{"model": "spectrogram enhancement model", "dataset": "drum patterns on synthesised drum kits", "train_examples": 26041, "gain_aug_db": 6, "noise_aug": 0.002, "n_mels": 64, "hop_length": 160, "input": "log_mel", "win_length": 512, "task": "enhancement", "loss": "l1", "arch": "unet", "norm": "layernorm", "hidden_act": "relu", "pixel_unshuffle": 2, "widths": [64, 128, 128], "blocks_per_level": 3, "block": "plain", "attention": true, "upsampling": "pixel_shuffle", "init": "trunc_normal_002", "residual_init": "none", "optimizer": "adamw", "learning_rate": 0.001, "beta1": 0.9, "beta2": 0.98, "eps": 1e-10, "max_steps": 12000, "batch_size": 128, "epochs": 59.0, "lr_schedule": "cosine", "final_lr_fraction": 0.01, "warmup_steps": 600, "weight_decay": 0.4}
Rows from block 10 of a small spectrogram enhancement model, named by matrix and row number. Each number is 500 + 40 x the weight over its row's rms, rounded and kept within 0 to 999. All counts start at 0. Numbers have three digits each.
After each channel's rows are labels from the 100 clips, of 14976, where the channel reaches its highest value: "top examples" is what is common among them. Only what is clearly more common there than usual is listed. The data: drum patterns on synthesised drum kits.
# conv: 3x3 conv (model.decb.0.0.conv.weight, 128x256x3x3, each kernel summed), inputs 128-255

conv.88:529508423478511448541511500504522536388516427543493431475396527464455508548487438559538457500455536468434489450516480507394422484407485469471457521398442545518528462563466547530514534489442577553516471468540553478499432457456439432518460542482516448508502566513519557541396479387533553539451449471431481500484463496480534516549500527478571545424556453573531484433393572430471514432430
top examples: open hi-hat

conv.74:493495489480451467359560465457510535554522475516437503477531429377480497489419539465522519514507544494468377495432446502441467531443495485481485549453492507541526482512494540541445607530526503400420453479461489478500622511513465460472439507427505530517573537465565532566565505501440502502522447428552367526450539616559545473504528437523514494556481433502490574470455478552476562550451
top examples: quiet level; reverberation; text has "room"; text has "reverberant"

conv.46:482380509471524509487474572555518520550534537463551483503531530523572527542521546611483593547454507447557470506497454539451459774489522563492483454504506509460521491502532520496552394476504492520529492500487507512526610425471570528481548520538496502495464517498488499556566569508570485576463518533527573479500463402534488520492495553530473479527531515457533556547534495537435464544477
top examples: quiet level; muffled (low-pass)

conv.113:495377531486519476532493489483488527425551429512518487527443479456519530447462453521532486525477485395478485519494484521396321417483479473476474489409459498441480420529475531502470531513470514514514465530495504500540459487457389452483529522488485469497516530534518542536447496421481552509471485467469486502504482504458547535531489487511524486446509486537512446457480538470373516470474
top examples: reverberation; pink noise; muffled (low-pass)

conv.90:580495550501544502563545512399506532430503489605509511515454443447491512493453526506583426513507512480515491508539514454522511425485473450441522531522491553481546491565457519544470498538516492514532485505531487466525471470495536530458510484500562509549564515495525589537478537457473637528497483458508479597493465439472632545550443416499539521454583516525534501482487513476466527489483
top examples: closed hi-hat; crash cymbal

conv.69:503511537528416528462519482535621484509564461505484459557495545555486313506485466493544627571470566468523589542499495517513507488513580415500486514494540541572531524514399531515575501524523499285421540544503515493521502519521443489525474560437511544508484501516500530503548418555550512499546429371477487505362512515571465549523477532640540517519509468512521459482549529520530556559478
top examples: reverberation; text has "room"; text has "reverberant"

conv.17:414525495494507453457485496532483476428449491447501514435404517511514515475521477477484570457508522545503487446458459508498541392526492483469463523519480495574521543545501474501550578527480562541459502442446557519452465524494526356527461509472512475564434541495547514515497443505481485507479539513462468492504498583549453450543549522549553512508485441532503434467431544467587501500529
top examples: open hi-hat; crash cymbal

conv.122:441525499487431471484515505583493487571550567426474380486571464612567515459538512586468563469498471501494452496457635556493497588452505490556505436475491493531515450558491521515473463577498487474543478545421500561525513459497571555472492546567392499518425499510530548513472523532566510486506561486502585362497512471507464469529477585457495520519529593568535563516530557550471438492460
top examples: closed hi-hat; quiet level

conv.68:534597487543501535533539554548566465529460445447533463505435559583400479492589510568465539449508479515491568486490539513497542643471586410489522417492540521567503533505499476533600443450524500534539545434517513505461428417546516488514449494513446530552491474479507499451503454536605505566546488490486581359500444507537448512505476633578518487531526463526565506406447511517560388510470
top examples: open hi-hat; four on the floor

conv.0:460475515499535532498542491484427501493399498468498604499480454399489572450493548429513469489524535533525471495470469468502530372566397505495541526539517486363487577482517479532478495469524453536508499399465505461494530566521504490528444462485572529523581466474484452531497562503438467453539461506490482609541540476540530417516434385467485499514468480450513488446471431514498547481545
top examples: reverberation; text has "room"; text has "reverberant"

conv.64:477534515526473536467560462332513518441512514611446558533446499440364471458435517446535508486516446525519488531556482454519538436535426404466509546536525532471513517509504535551490458493525437480427541483428483471513477529535486522510433530451612545524587489501454537512518561525511572484539481487487540556481518477506534429514421439522524543508495446518505463490532494473518460514497
top examples: clap; reverberation; text has "reverberant"; text has "room"

conv.100:469447498554515545475457458449498474576577536488481534506607491517570483489429548471468472499541534504505531576498566467480482579514459560486538523503549467462504492426524514444412537574541444466519550578526442530565684572543480554521578488487535543434526444507464446500525549558431449470549529509543445575527507510465499517450507426467431473531449543408437603541583427546482548529521
top examples: reverberation; text has "room"; text has "reverberant"

conv.92:524556462547486536517532492485529521563556538556521488446514416454446513439506569467523410460565423530402492483500535458453528551502441483491519570504572498469528510510574569534430496544576518500442569463457563510548512500556542470500414558548544558532527536492514514560532532552496487497558455544569522501519504523560518451568425413499526570592532539512502527506426523549516470534455
top examples: quiet level; reverberation; text has "room"; text has "reverberant"

conv.47:565530464553487561524539490378520518578500511594482480498549497570486510494505516523520577465509512473542509564527513496543513548491583465476584524513555548487552501513483496529471442462534455437558530491506472487587492440557550533481533448518534552456533473484488567496533531569537580523550475471526635540536484577546569436506445501530497502585571538514539517495567498538464430463464
top examples: quiet level; clap

conv.21:523480521448431476542453502578502484467592562498513542569525488541503457577529392435509501551422476541519483502489531500573533451530505516542480455544422485458458530534419540477529486560411596471533466538565564470547540551408565554468503594549480442508588563551524516554435586463481523437418482493415489450442549502465508473503548527524549554444510516530496503522572536466507493450573
top examples: closed hi-hat; white noise

conv.15:505516506524533540435526437407432512548452506544478517518531436440463539492461552487523474541542494526530508550517451460516517479514358463570516545515563492466498526505511513511410488469548465501450520455473486488495540565562519511526480497477536554439533505492454477498529535564424467458544492481546538587527562507538537459521495386432484499546475496463475429500500464539505499515524
top examples: reverberation; text has "room"; text has "reverberant"; white noise